python train.py --image_size=24 --num_classes=6 --activation="gelu_tanh" --head_dim=64
Rows from block 3, named by matrix and row number. Rows with one number belong to one attention dimension. Each number is 500 + 40 x the weight over its row's rms, rounded and kept within 0 to 999. All counts start at 0. Numbers have three digits each. After the name is the row's rms in percent of the matrix's.
# v: attention query, key and value (stacked) (model.blocks.3.attn.qkv.weight, 768x256, the v third), inputs 0-127
# proj: attention output (model.blocks.3.attn.proj.weight, 256x256, transposed), outputs 0-127
v.97 080:469486461487449429494452519521463516535492503538504535374517481475530429461478482468498534560537493448563523534438565477502418491580549443490449523488459468456492486500526456540480447477499495510531492430452462460582538524465482477435475598514521540600480497497581501521486479521438544497507545500543479482536531468536524557479520543530538483501451506469495590450545525443503468509460
proj.97 090:476543485548483579508491493508486485538493519311507519562523519494457487521494475450493492507500467589491462504479421464481491491489422499475465493562507507508502548512508549514526552518492506538499537458551631527511527496513442444532566455527523389380599475494530545497538502436474477476537485506576489508490501528523525446494498484469503466488488449538568466499454497545505483512536
v.98 093:502477497481400442526451479509491487564501505492492486387531461502515517480504498478483535554567510478462510578469509504521407488531496491471523515510533565460433493466548490463531513499512521510509496456503492510587535433455431480468532522497534538535554465526498501532511519485413491496536529504569554559528563509564455569525539589485502490475499488494541554443525529470524497520439
proj.98 098:453563519503440560524443565528495478528497583373492555539514616537421509563479443458478470537483457535474510517481446476510464497480485469428463523503483498543562523501520556448484501547498506496502485535542597505527476596508481512580545420525520473317541470463527524509549515486457526495526461481566476502515492537478550459498483481459513493518517487537525519503485449545516500419445
v.99 096:497502543490500445517484379546432444443461461492464503538514565536546481491430524470518518496498477497425510523562433495508463558439509527518476519516515508483510484527505572532497470520509459465498521462575468524466588410508479476447456412514461483480503453557473479490533449479512421512474586489542486539458563532539490494525544518530527455536499528506514506473527587547467509527525
proj.99 099:558474534530455534529468485446534501535504576607426504468493491493473658588476446498468479465498490495479484483451461519417529509439486466523510500444478513479487496525497505406509418554474470543476496509480486475479445533466570542450483461501485537498556510435466562470466520484518493507518449526552529490540471529555493618514524445505522529495591523526517501492502502462495542476497
v.100 079:424551471512394457511503501504430493508474487541464466432518482538481497497466524549497487570518470430543450549486502518488460504495539461493439503533567521542477498522516542475482412489500475563494489467518462521556543510477457477519466507520503557585526483496507510500598532492463478493624520489537506525537518530553462528558512544515514489503459446519495580506565539409492451522450
proj.100 080:536483492542503460497420521528533496474483412390551522484503465490457456447491459531443515522509476485508529506411495512461467487550419504384493455494540511547509505511492515450501488502445468523527539481530527549499532529469462504513579489527517473357465481448478535504537514502499522514567437591560550515468444534466483558423480482411568505448459473492497533477543448569487540533507
v.101 093:533514484493499550529536463461558466469466490553468464516482494541475597580515523571523405543476492516463484499542448530526522512494472499465472574466555507458565455445506513549511560531496555486494507533531547514499521467528517554537501468467437457453505443535470478480538489464515462526528492475539464502519545501447513476496490498435471525509538533486569450538463548502500488427486
proj.101 087:472415469490481409436457476504469497499511407518469523455511461548512460481542589544526512516504506467491508482538576508499473490481536530497472498457449468453518543476460489533501466475490526474524453520507429435510528459526560476439485511486543600596371487472502507481496465572501471494513670451452483483498518503492518564480497523592485501461504503494457556489586489474497472518577
v.102 098:526477485507539485534522546504500527475509499523437428474471447493511519516530517531500443548444401479441512546523441503517450494462490474501423580476502564405479470453535485499489465518482530494454474452528478506490517421480507475478517445430518507465524472486441501517574511450473457511486526510489447413452524523549550532501459492569473486560517448489519463543481526471519491497529
proj.102 087:536559519469445557517468481550497511568493482374477511549487587488471483549492530509512494531493448558477503525527491485508460477457501474511509533534422519492507500512534504421453566559503495502508513566518536505521533504534539530557447486483424545508577503600541483552443489513475499498540519481550488558587548512495488480554524499531469472453476556529518493474453443496495494444519
v.103 086:480509461500533517458475571533507509486481499488490499558469543506472488468487462478500514460454509440547448480449512423491528501488527457547534514517445475526509498556516475474516501462508431497468543494499430490420496527479459436515527539508492500494463545498539504465514477559578540451502536508444490485475419476485554459409474477558493472453502476468442536528556472467489454505487
proj.103 076:566446514498546534540590477575493497441467563537503427508501493438569462489477509445464557432496459487501557480509509452491479541460429442524479469506485525468449516528518517453499516529497475538478513445525536550457472515454553548518559507467554474507584510541498477451430544467531448491454388464491494526545543517506463547527552535483515447461494502515592446507394492570474521561479
v.104 126:527524523471433468521450469439535474563478523495539532542468518513534513614513433536531515460593582541484533488528508513529451523563492457453506457518517472500448471456495462456456424561512544485510473560449555499553481475543469544476478543480518530467570467499490484486469479464479502479574407534537531589544508462491462563517520569432488541493507518498550508394465493512509521520443
proj.104 108:492440475481557531461457483573535488526504500575481553478473451513427529431519483479546477544513527530441468471488566462424490492472514524546530512450491460498544450479490472547565460542516502482489462525476474431519473452547513443458507504502498493583403486434527469502479452537496521504512597495457487515423471525513486475460542440538500445520543511494443532459623542450495530457544
v.105 080:517507510510544493446566512550571490496503485479542549630508513482517477465524491525475533435467513547455552411451539487460535516474466534533577455581443485457469504508480474457514511515512500503515565473513576510449472526503468501524472468529484485472517505480506514476468490555565575423423477518455439456505479490469495501474436439470553475530520520505434545485489433576477528528506
proj.105 079:463533532457528562501565461448478532479514498580424489419479491495576514441511536502492470469486499493485498505559413532508552495466530559522481513531466495441420466534522455546496538497521474491502512485453507486485499426476542461518406503471428450620578538616505495507506533480528497482489481491494459497537519481503516452535518469510393571537531512480507501491438582455488512509514
v.106 090:468502483474447490501465486436540458563450543500521526550529497550594512592495527565523521472531584548508505473536544515496505522546474424507503471584535494537429514494439469425491443525518511523474436553466538483504485470512481538469506510551567516503511441437519503464475497472508559469565421551494500583526527460523457535484486535435471573514509460487532587431476470468460492531434
proj.106 092:502394516502593498540442518542507503525498545532466539449490390483388527448524471442458505548518491483453496489503503534468518466462518566533497483420571509489612471489448451535570582539500488538463493479489495472478490449453495474479561506522455490559496493417449516535508560498514486557480524484525503493456447545490498481478538458469471504583554497408479484473592549454456495488510
v.107 086:482503458497537479442505549561484509473485462490500491536487535514472477430466476449503506459450500452573465490480531429500539500490524502566495528508466468534541525556503479517530530459510425488457539475518432510414503497487482457514504530532474463507492547502552494479549468577572527453485545471469469462474466479501541444405466451566494447428502469458458541546531473516487450490503
proj.107 076:555472484512528557537595503535506499462476533512502416511509515460594470542479510452450512441464437472524570473512480454483511547484449440543494502523467516513451533528509517466484511513487476555459513466502559557449463541437531555510550509471580472482584520536501515429438563475543453471438375450497495509547528476484512549541514506463471475479503499504583463536374475577477471540467
v.108 075:461507528530528436507485506480465471491483461441492477523491489519442501438496534514495576457502483440546385505514453526516512479442552464498585456525507525567509513538498508414507512413469498539515498494484478542496566461485369497588539487524490539531464531528479529541509528482507491501596589487489566493466464508536435536542500511536452510452485475507487526514581486436442484520529
proj.108 086:570513495477486450530456487493511500471468652592509517466487490465457493459481417527429539477533535509511605540493542485466483498488490504489528444514495510530484481500528489424486498550456473495493492490498456445479430545447544487497504494487501587475545505516485498520480557521503510490509416553499538538522547533596455531550543524428568517492518502478490530469437497461493581494402
v.109 104:480495458506548509441475542551484525465500479492487517507504543492469467442475480440486487488437500468572499492452540440490550497500539535565485549517442488524548533562504497498534525436510430497464528477510451501422486516471504440495496524524485470511465549509547507471529498580567525446480528502441479449461450461491540452437458434566521456458513463469432522540540454490480461500540
proj.109 089:553489488505519565536606519538514507473482511483512422511512519460596469552470494451448511460462433484541556491521479470485528530506458446553488519553494524524469518534521514481480545491511471554447505486502595558449464549433528562526535519474567456498603523525495507457452566462538468480438381462506503502527518469486492537538482504448467478488512500499593454549368461558485470526460
v.110 136:528510543527427419517457407440475465518483501483526504445543468467526511547491474535482562464590537530462533511515512576511433518500478480430489428499540533473457516489470527475448452566469525523582497509494543505550531497502479538459475499523511545497568444531449522528465530440457473517585459530568528559547541491503438597531555577461560550505451550508564535415487531516483531556485
proj.110 089:470504571499481515465423506510475465553478479467511516445522497554381550461478447548530505535545488526506414541433489527452450464507536519472484476490562489480525483521482509557501468521491468468517544516497466503547547507540426441519475493557431499473457447406485505555567461520473513523563548564531562499455411579540477439446506488490486509487492517513452549465597517417478519479546
v.111 088:428450501521471493502489558499411520471495528509501498441472470535426433471495504482483466583466482430588469555508481531484507478454588444523479550497528504580549463523532514503508487418482482546498446473504447498499469594484496428561525520465526533559471538475511511519486539486487470518554559468465526451518418525557491484546519464530407510514437425509508507573499494413529493469530
proj.111 095:545565465477494458464481450579526499517488500469601498547496536485496492480496445476500549499514523527527580497440564479464470523569481497430514485509509517475478494489494527500445498503502508471522502435536507488478496484501482533448518511505578463416504499414512444493488483510505523475538437535507493507497535454480423553482520588437622457455465499493512540502495471603502512528428
v.112 075:480480437470469541519530483435495435473430505553458505461553480478635532585497534553519508501525536572498535510595517544516484504509486492477489483522516536504431528468458518449477427494509535492498454524505539548552479478536541538487515470523545547495498419493470502518447534431465533457552484473463471537537522502502452520575541557476473559552505446563550521465461496543459556536501
proj.112 084:502436534506566437519432498532515519546513489498506559462475400509355484439532480488475465585517479540495503517476548530474496448533491572491494510476538500515591450490484429509570573474489481512499498503466502445496520472497505474481512539518460529539494504421509517571548524497494557532556539520533534461453460551543439472455492435462510503524497487412487534484628493426468546441522
v.113 112:510526458489481453472456482499535491566479543481581563439512552475490487562465452565517529479558580510496522506505534460508445526519475429493554487486523474498494523529508506505510461523499478498524482478490531469549502528498509501470508545483517480523561488507546480460411467520464552502548459512623470582540493476409471520418550579488545466477448551498487558467513520563542473545425
proj.113 099:462419479570507541503567482521470482456508425513487471497502453520483556475485474433466493496486477443483456448481475456498495515499449533511498475485490477463529556505498548595576474497466500563445484501553451487469540489474471529536635494518453410468418491567531542442500528467525472477426560455452500493450505522444592434483486467505430490458534494525563435498468549548503457514547
v.114 088:517493474507538505466511577523543529515502509492528500604450527507434499463505452486503508437472513461567439461448501422507527488518496457560550505515480446533513476539508442509510499497523453510452541508473447489424477528490452449550528552492472475489493555478539501454494474550571584467498489529468507480487446470501546454392474462508482469425510504452488508541544468478507442507458
proj.114 078:548458471505558521528597494527499504461495553532508421533505521432608472513490509437456524428473486441490573466545490460511509541472474467542509492494461494508436539523497516489504490528515491541475481473522500533455458517442552526508570513471564469495556521573510483433447569494531441503411397453442462514536541483466513522555531531499463475467520526512527439514379508584489500561451
v.115 098:499456542524498525462501495473511498545518552509515508597523426468571451528510455535476521436498503510556504421485532481483526513515501453522500435525526473504443556514476460461476446508504505530506489554455541428520399593483564540487499533530564508562499524464517530489400526506506552536510423552440504437556421430451459475539473481488531535486500579487489470535548451535500533560473
proj.115 092:457560485490560480481574562487512507510511518459558457512481443561529443430494531497549502530519503514547464508455469502524558499563486524500469510579571481501455461508520487570501581453536501493525524476498516598509538433535427436575486550507438399526546513503531464503588486445512558463518492485459511480446514498536476395438444499466462491510476481467512461555477536430513488514484
v.116 123:479484493529557533499541528560472520410526457496435462455510490491453514387491552460474490529412416438496462508466457488490568488421507544536501547440490528484585509531522544541537592463488468506500559446553434518453535509465524468535525454499453477523428533510500509508529516534524481536436600479468473423465491548504546441489493434592528456517487490506453474596542536491500489465565
proj.116 102:520554524531431449516539508408467497472490507437546427534527556483571455577479522554469530452488485451556522513494447527572508523520481452445480481543505537512436557511511541454428512453477506524527520480531500560489512547460492556534502493493531513431564503549480544472517530478505496497499414509516515491584519480488519546531452571466499559442450487523553488539374452560515495538447
v.117 082:439455509477492532583579503429478466435449445509444452524498449508609612503494529472521491501449474484561486504527459515499554490491535541493479502492521518534510510476521521462522507446520514485457509525546511578492542401520451535521556455486453531519434474519444506520548529417502444484506490474424548487486502499515497499551461495527415552530556424525573486539496509478481454477539
proj.117 096:526451536493551416530390485504524497505497601557481520485488437486436446484504488544481515527521545470474464502524537528523504495478519503454506476426550494502515449480478457418536485528466494482576475499475442430498466515501499461488517504506482601572500483476478489543504514540499533558565526580504511512495477526565447529506547502478560511528477503449457548453615502396485623481470
v.118 115:528502526485430488542475449432531470531481517500492515505502487490546512605510464538527493507573556521459527497542487531529459522521474483452495469486533497495464492446491497448454433576503557495530463538479571500571482488531478573483502513485521567485565446509460490490459493433458482509566458542555527576556513483500443547558551551446475543540489509526562483414463541506512551526466
proj.118 087:479441490515540496476427502522516485556508476547491579476485437534378518425527483487540480552543538536457453490485557499436473477510511537510529494430522471495551469465475474554577476513514523495496474535491462457538503443555497432468520516522470519560411477429509508538515460504481530523526612518477498515427470531522484447445536456524497480518538508476444536445648539430502544460547
v.119 099:533473544510585527501551565540475510452503456501477455525488498476484491400535571469500492488441461440540452484463460528487564466469501460536537533484472524532542486533474485523531537469507485493482549511519449557420500503468437436570535508498467503506445515467457505505459508467571490489490578453387524478434483495568503433509481436567460481466529465485492465552551481395452484472563
proj.119 091:585569499447502410533482434459492512476486581512518440483491551510485479525499485531481548438539493486542595543518513510536499504461520491450510449501458535504466495499519498444418562538469510423517518471515485466487480526466546495550447506479494544439592520523470469519496520567514469477528383522562503522582562516524490590555557561444575520500470532487450557487423474496488542509397
v.120 084:459488486507509489524493501493482488504497489481442463558497444474506517422552516498486510493439477429530388484471510499514569468472524461524559509550463515529527522502488478472557505436507512534527509522487452508475532477457401450561509468534501509536427528462470518529473542539512535447515556491446552467435451470533493514533491484546456501521480395511462526567583484431444528510561
proj.120 090:539590523431536481535487513583484516496485622407579471484493539501489429499489481527464557524530491499530560571496481518525470485530487460441505464534519565540476467507547491448444583502504484447546544486510561505518440561466469510565439515477542509468591501483481430561521536497460520492582404528523495524496522496548483486495514563407584474502454499492498476505438433519499542485410
v.121 112:482482453498564544463522584543522523484508490512496512572477521515474488457509488479499461490415503480568470465468510451499559483506515507581510544520464478549523511532499461508543524451521453504430517496500452507412476511479498440522536507508483462496469554479550499459533496556582541468450522472427473453457458468510551414444449419534465471465556448458452502569517459493492457495505
proj.121 087:556481471476546527532582535516507515484488541509490448519507533456601455533492517412436508468450469476519581483563480485527534526493477487561503525529446521527466533524499495465508540474519484527451483471509554515435453519415569538513530513459566481488588536569487481455444591484547458479433400457489462504542543459480513533557501510475458494497515503488561451556373472574482479528441
v.122 101:516530481497521493508511449474580507527503541495526548531496523473499521520494461537496456443473503573460550434511534471462476516542461530505558515520513454459527481511472506519503516471490491488528546501484590464475498499541561547462501497496484449462514492501541501468432488496536532502474402531551466493520569470415474501460463479462599507480524615497522471495485504585515460459522
proj.122 104:463454504521495521487583506429476496439510438602446487467508449519536504434510549466533467467487520460493417486524505501570551508476538528512462484494482448457498513496477488575517449474518517502513493509487397542500549489531506457516525493515442532588436502589517534477517475502527476500424620523406494488506468498457545434503496492569375530492499499507483488511497547473501484510570
v.123 102:464489486479466554566533513433463477474468471546453428476508425520567603494485539500520451555466458495518460542488428510488516515467525487466420547500541544464491506478521545470518487463509499504494505490562451546529515418504493521506546432495466505513438466481481502505578509427478490482535519513480550481476516556557516484537459532537465539525565444527541453530528565448493470430500
proj.123 085:537468500491465426518373462518488471491469547328526532563506487479433419545483537587492541528529525509480468518525540538547458497492470491415501475482541513520548492468486501403485529536451502486544518489515518464510544531522446509496512490510510592465500457497470497551495490525482521537596492540541505507520496521515480571468513526469604505483434490475475544445579469475486539500508
v.124 079:509461410535530412456468551439480570558550528502543548472467484532473432555571516553456477541558579494552535511497470486517510483515548529478502528545494479542523474480456419488501498499455527509489489541476481493494445560457560509480498550460520528470527571450518512496506560512517533497515446486492432524522508430522522602521510512511489540534520511462442506477490478425539511496521
proj.124 076:481551427502518450465515524545537498522502444376526535489477498532542462447524546486527484611466525571517536492540562485534508499553563479515492566552494488418524497475502510525434566438493523499427437502530525442484573396509519528516483541487458477532453503479498443514469466545505493487477542472453499507483620491506492493494485570490564495507462464496484508539466548582515449464428
v.125 106:480431510511475591517509584478509518497501520503452499529487460457565517517491501477482507509481493442549473451421488467473551496465537428508509514466498485505498515545505482466525511507508449534483496515494430483478467592484477510563588541487510565591404524448511529467418519507551527527492531557428550450519375491467545449502484450539440505538470497502484473518551463433508514457483
proj.125 106:552528475515549445513495474560482490488482557466564431557507451465489428438496485508519534453494510509505465465450493489503481523508468467434488488571560513464505507504514522484529553498509498523569530460547482510494491456514444454537560504507498432463572487525544476480481485447508518471543429519505473493494552485503463479485520550448556443481446513504525442502532503558506544557456
v.126 090:507491466503454572473458472443514495553482570529549476474520495496517523638486471585500444490546517575464507519501514518508482547539472522445424489485525512493444544456467524474446417553476540502540438540482529421549449550507579534448472478492555456447541470477527505490498515545457507506554429574573460495557500477449531508496509502458555533541468576520441494472497530546519539524445
proj.126 081:430464486518497502456570591539500491519513383493504556507506459551516476441517558464537468573461493497471449494470530527451527471558477565542483560527550509488571492478500495584516478445510518519484483540494490572516597495525446476523521513517430439567426477545523485531532475469487501493480606468454522480408518503456534396452423458549454498469542486475540456540561506494509426497583
v.127 109:481477504476433508532436533404594488595492556483502532575486477514508537617510452534534484494534564507483500449510487462555527526527465466496528502521531452527484473481486468445464472487529523526475453564450554504501480506524478554535529529485523511490553492484519485442500486470528530503565372581546557540547483447474464534518484531419444564483488499473548495454493499480529492494387
proj.127 090:496404476477602532493466514560523499500501517525465535483480424478455465455523494459523506528508543497460451454520536492456512492499469488516503487435540469447521498481458471557563499526553510517501431519508490467493477475512501467473581518497536490614443504421520459493478502520524492553444588441462454515437480499460512427446547481513494444531509530463460460470587537510479479506529
v.128 103:463545469479538480471490565530528560482543480493480488445453566558407490439531510521501465539493504526542516529473519476484506472434593510469505544517446494440588450521543471496519547417510486462467476465453437529492494472495542487563434525454539494508449576486525483514501489586497492443488531386531416466454475531489544519502477463552481489492494492530427539535520460450507438409568
proj.128 086:555496438477450519515472473471494521458517466417571414496479522453584487572537507525484543423540515478510426457489460488539497492537525477460528475519499494499502520487476463495416581504515530488541471460462530531502586503473344505623562534475501445425495520518504476474476521466505499465542459526499486525550455441438501538522542544470496513501399473476498426471529487583507517572509
v.129 081:476458496490580559481533549491534548497531473478477498467403541513400486450537428548517486472513531515498473550473434484446414429407543518525564519494505489466569430480559477486548546550527502482450500462479490490521467504533513499530530452450529472508419539489456500538538481563468495469447516453434517531419457575511517495489483482479510519556545463505451486492498523461531495409514
proj.129 087:550515504511457400518427470540499505468513465472466468512479510459601492540531522462505577466542485453465507498535513461480483479436500518475516482443473464461553464470517462460489544513519505505511426509488508467507626462496459544527485496464451555533510497580506477505479498457464483483572533522546518529530552490522401553606547529474585446454435496460552476435495541539519603546487
v.130 085:474488468507505439544547440536527505443557446444482494481519472558509531495501519514485473544527409517425522509551436494570503497495503516447520525389517486514506485536543527582526569462501494522494542514497426549558491464491496489564472462475445487527495497521501473512505477525448416526478563448518428468524595579467530554497490429506505465513502524509481567505518565547533520456514
proj.130 085:546545456504431515476516567434486517464519488473514497522504507423467460498485451466529505429521530528522478510426518499554508502499455445473512482524540485496539514517491524469485436461493505463541516482477508609532515551550479507510482534508469527432486522536482527502481442382501525435532537589509588484509444431479495453469520574575533541480415502540570384505532494527511490499556
v.131 109:494475461463427496527425471444474443429438496499399481490479525477518536561456488499525503485519539458464480526565429498553525564460477535464462480469466520473540485470501523437493548530487507447477539458543553494465579491505483566466452451478488559465511439577413477494515483483540446467557480565507508518603493514505477516602513548520475510518437419508547458477528564497459547471525
proj.131 098:459463515457525449494421496486486508529509432505495498451477477561433451425502550532491505574542499485514503538469527518434492464541512529520488493453522519459468466499489477494507458471478478461505534464486440572505489476486539460373458506514531519568455501421484484541552513592492490567549479526518473493458484533545514574378492498525547510496525475473414578466609491422486465516585
v.132 097:439480409475510552452508477449565489562472522469515577472489529461530489557510455484513494473516558528541549466488600475480502507546572469553595484517465462560478478516456469491537511466525486509453457557447538502500432553510535518456481540523560488562446476473538500471409515546508552484451465472482447527489408443452504502530583473504531532521499511481449525467517411536478524468466
proj.132 093:479446500530613505520559441521508504479502503659457405488512444399578521465532506438498504506497441433472467492508450457476528486440524549527497524468485482378543477498473460512592536484530494519473473418513499520470531446475476498533545517505501493525548508515500527472500540477514458498459448477463472455456484548500461490507491460473458467482569473453513448521532528481476569522494
v.133 090:495480474468458471487482476477454460454464472517488433505475491507450496541452521548501481513512502481449470528606404518531471567504526504458427492408520539458500484469540546529498541515494496481497525452581547480510545454505501558481456467448476514454480424480453496481572499511486456528524530501490416506553535567470480482499504540548470505521472451523505475476523598548528530467516
proj.133 095:431485514548446477508404533474500477511486502465484551479500481560405448520485566565510486540483535524493501526480513544515483492485534530511462510506532481505519501486505503422483428482475508491480537471522415530526512504521543445378504447516475529491445479498494526521556481503476489522503571545532535482497526522553553522459439523554556522576522472470493526504565480408505410475575
v.134 087:517479481494554555490542562489514488437467458472493474406435526510397516473492521448512447495492505562461417518460424499445535488392503540528497557501480494458580458499506507521566608507514508477472483481502446504484452539518549498530519469449549397521487476468476480474571491493509486454447487477464477497448497553536462461567465467518513488518541471508464489526451474452491461399524
proj.134 088:478544532455433381483467439512523517507510456513507422564492544518579498525518569559534534503510469395520456512545477492542496481500503449483511508509503477464543476470510477495434517465521528457563438530498466471506594491504405541578426540489490545566475488567490452538495479531478498475607530543563557498553541482493494592549508507466600483483394494464480477473548547500510512542486
v.135 076:538489539515446565502493564494514474510517529535490510530532469470484512519515491443513496475497500480494493474455502544499522470602409548538495515483483508514463502473467473492491442472504537518550557525443475501494498536515426448475536490530458531522566476564476496493532488456485498479429492584462694523534591449580565455508458493427497520489539496436534429464489492490478514596416
proj.135 073:504533546455606497462553514561503512509496523524502546546491533511487583521498433509482524567521447512493574554516560536394475499561434486561479458498473549534432468506536506508569477532484484473451484560502542456530405513500588528427401497479526480509536512458473526543511507580477481531439494396527520554441485570505487502475510527480459501420575496530484578494456518471513485470481
v.136 087:432481457497546552507494543474469539498496453470500521436455509522399515417518481457506468514506518528498473527443518491434540457397565534547542531540459506446591501498533472498578549460491498485454475484446422502470475466500551472494507483472508461537420537493474501503551505523521507445463491441459511497421490521550511465529499494552507530507506456518479512526516474438522438440551
proj.136 095:505543492430478444504469471530489518489517528444527462498486552457602494531524525479499575497519498464493494503564454470542482493494491486430533480488493521479528464487502489452419556509528509455542434489482577462508557541470405565595493517491536514501538511526511441521484521496479495442610455510574495518568510471493494559589531557409584464510381481482504447462474509540504583534438
v.137 077:499488511485529511463511499489438489398439398549532392424508470462526513374456535465532497470502514548561477525511478509471502561427515484547418494558491537451546555494479560522489513568517473475484547534604520512484569480520512526501525505501492439460394466464477500474476479472510558531522486477462485481438450504486399436506551518562492509496498538505521458529512539509517424422570
proj.137 080:464506545490443466482413508518487500619516547412616463547489535652552465528502563547489504538475470477514491487509475519546498486517553489455497508508438489569437541502463495541442516439500505510580435562504463350482546504463381470591502513521526483493559491532504451503563534539511513498571460456541471440585524490487582538495426490392459490470466533473463583518482489537477532533476
v.138 095:514504451488557535510525508523501468451473504515478379469461523533477552562463512524504422523469451536445458517577389508480512546466483497493412535493503515470538474487534562558523571515488498494462487498580529476477477520509534482572480449435508440440515455461432491492566478485505436502492517444487360462488578581499504472535461433486499455553521451528464497529471544533529527396487
proj.138 096:486518529505443431502423463438498517510516459492503515544510520506444402510498572558505469479497522472531487509466542538565490481498502508500489507486550484489514532517493482475471441451492496489554514474491441572493561498508517500374457512523425575599462511557506504507526499488516520516538531601538558451538481481514474519489460501582613553526442502453474455519610488446497484535594
v.139 100:473541557530595485472559519562512563533577481529575500509524495543465452433561510478488483552464438523542462488405513495468506431520514480535522549525509493484516523540497454553517426451517495539517502547443404531524431491484513433543527544527511468524500586452573500518499509519477510500450529447473549454407522478517556484413475438491495466470590548479468537538494465456510465527465
proj.139 100:569545463501484551491555516532513506494499569412513500541504539452538529531505442440520504443490479539509506480540506481531487518461468454478514505556491509521561505505523509480507611523536517516506463526490612466511513546521467549617490504477504474478579514554501501487445471434493500423482494496540512525565500460448475462606544517485494478489427509524574434494403490602508538466421
v.140 086:472472512502599539493520504519502540473525465457513550575486509536507498482563470497506480519488514557476429463451519481458576439418495508567527523584483475491513501496504441465576544512518518529473493541451464507488417497519484477558546486500547450514459538493550513501494497507522520464457518467457497484446478503499511481480435422495480491536566511497482508527466463432517454529508
proj.140 080:577569527445494439478556488539558535473520514507513451531470533456577475489516485450533515464528491467504530529529497497515511492484506440458558504511535519461569450480518469510484603521576525490525407542451548512524499525516520571606462540462517532566571523537480460550432479466469482481543506528523508522564510456498463539602550513498534450460391527498517436468497511569514555497431
v.141 099:522508463489572526493524494541515486458471505472517426410465535490486566495477527529514452495467514553384494528552386501455480510404464553490464551451502515479522488471516576484552600544523518485505514466575476534506476513519527479549525422437514438476516470472444482496523462483463437468464502466443449501435566580536550504560494477509484464570489452544475463518432500507539523397522
proj.141 119:466539544485393412489393456524507494518496477452477469550502560570477506553494562584525507496517521414480471510518486510526490491452505478450519508482527499447526511487504508468452475484512512474556473507525445477505601477518471518485425477487422571571504490575501466513505481497500488520609533525605542499577456508497500539495501534533598495488429521496510519484578559454511472511535
v.142 095:475560555531578449462568508565517549520566471515576506502523489540471447438545503497485490535480414522518487492411522502476473438508531484533516540527508488496523511545501472566508416449510494550537494547446407528538432493486519442534523533519509482509501581456576501520482506530467515502444541450484538458434538477497539524389497437484505455470592558490460554539491482473528473540475
proj.142 095:570536464512482565489550525519515500497492580411516511533513533443515540532499444414516499432493493553492478485530506485538494522459469447488526505557513507523556500501507511489514608519534522526497494518489601484515507544526459547615519503483491475477574513553500519486446477405494513432470498511525525536563481459456491430575543524513478488497430511528585414500421495592505512458424
v.143 088:553499493486422469539492492524479516489530460496465449529525482520527570492530530475500477524493475454529462501454456485553587488534460496395500518426508501468478519529462459566466525435507497488539524520452476570491523451484455487571430552523486509463568504539495460528482504512504433496550477516506515472567493462518510557499440495537502469424448541488509489516548540506447550551511
proj.143 094:510493412473521528485528574449448496479494475491549548475496492445450423476481517537486497498521505554563506506475516532481476502561446481507454467550517526494454521497510505465528448529472496470461551466495522609530412560516511464437501545508566489432446499456491526478521496521502532442499492516485486527468461506478517457395507573484483543490492478523472460495472402482512433515537
v.144 079:542532516491447429499479500506490548519521507437542495465520563523501478502530496443476505491536531472546562525414512439496488466570539457448523482469467483550488563525423464455473490463484493492509447545462462571497514524496473457473416628546529517598483543483538510525418517511487496490545474464488487549478400433565523542539510516572431489397447524520436501477596437451468508494522
proj.144 086:524432459515556501511490419550486485487503506599484481461495444363602530489518471446529538480525484500480464464518444437480491506472474535521495460503528501460481488504499484467535518507474497510437492438485569493495500461512464523552583501491534460478520493464511491442490452475502500456507413454516481515451461512463426526494550520415546424493530469503558439458483520562495540542432
v.145 094:511514557533484419475477421507443489563531554520516562561546479495561433526546529519489545529522504488492488479492558528543480478581457499474524480521522480529416531518463470474499386495486505532555536552442450468523466487507464471414534496530478559471557522549550517519451519469511517538541529577529575529535562452523494565453513490477546490510553520500545526470494508471500557633496
proj.145 090:526523466533558570510594621471538499506489572480505570486508447489418506511467428493513462490501517542499546519497492510454492522527457470546526495540564522571533489507520538531535511525512516544418501533500568565541397576539567551500502486484543451463561508416492564508488468453485504515374489456468476527475463499504503444483512507524380511512556484564525481519469457476527442448472
v.146 097:540489504496413577527470473443464459495456505488462449487476500473536564553448470516501507480507523509475503521571405556525515555498423526461454485484490519485460487476501542475502560524496497462477534463556554437473531500519466516477506430493452495474512429537408507497580524443511493527534451542504499525560580567537471486624477557437481542506465462501529403484463545550481511468488
proj.146 102:439490522495525398497444465486491498505503460591477514474498490531451475490486560615486489550504510464506567519508535513445508488531530548529490500446488483478475500492504492477478405483465476479465485497505407464493499446486587503388460489509502554534425488458517496505538514587498493536534514460497461482449541553536495596454459479495568510513567496465436609506565517389508449529554
v.147 114:472530515495554541518479564524538528526519436492514560600446537530524496471540516496496505515472523515513504432479532483452602491449509474567544535565437488542531472501498447437542500515521491485449481549476488531427472487475490488582515491511509482491469578491533497453446524529576553464478515468469508492423488427529500456527492444505444526523561505465440515525503461451486442493534
proj.147 095:580527473457524481494555443569511546464535555537498463490484521463602500473549480452482523437498466463517552477536511465492496476495540511487514517500430506486462508496494468508492559501524498501537432506466510386489469503443521537574497573467552484545522530500530439498458541512489469483498450454464447479515543443464474557538539479458516456475488537476496486494406502602507608523407
v.148 086:489463449500519608528534469498501468437501500516442516447482469514512566555516522496517431531455490549410456473535493491523526491379448536544501572425557503520554463485530495497522592561507524512506532501499478458493491541505560564486543413475476482493506470531434485470575486458516448513433535513493515463533459535444479447531475433488584486561468491536559493512425498495498479462469
proj.148 079:459544537472522439526476495515554518504508493477570485526494480594534438499485524586517491530516521412531441529518500529512472502540416436471492499549545498412502462507522503500589475472533510494582458566516444553516537502523430504557457519509489606609505504539507495538498495493479578481573579568491563553516509512491564479545505501501502499489476511489473465504652489453520533539528
v.149 101:465518484502439459478478500503537479568517516466483590587513527524519483585541495526490481523493527498502528441475577491544576493583481498460587517504504459566444501542455432511514453433502500522498461543385528499498424500501494495542432556552547546505588507507570492480430508538526526474531467495539494518566494403494517549476481451483497499518506493449489547496501456474443568574462
proj.149 117:548481453503576561506635551490490513408508476582487466448513476357526470459496464431509480484506471486545479513444478470517495484541476526533474487536534496514510504515508509534564523494516490493443561474492568621520425562513542478519553532513537464498434517469504530501502490480492509496402509522420493485413442497478488431487500492513442499493538497512476393535471424520504508484481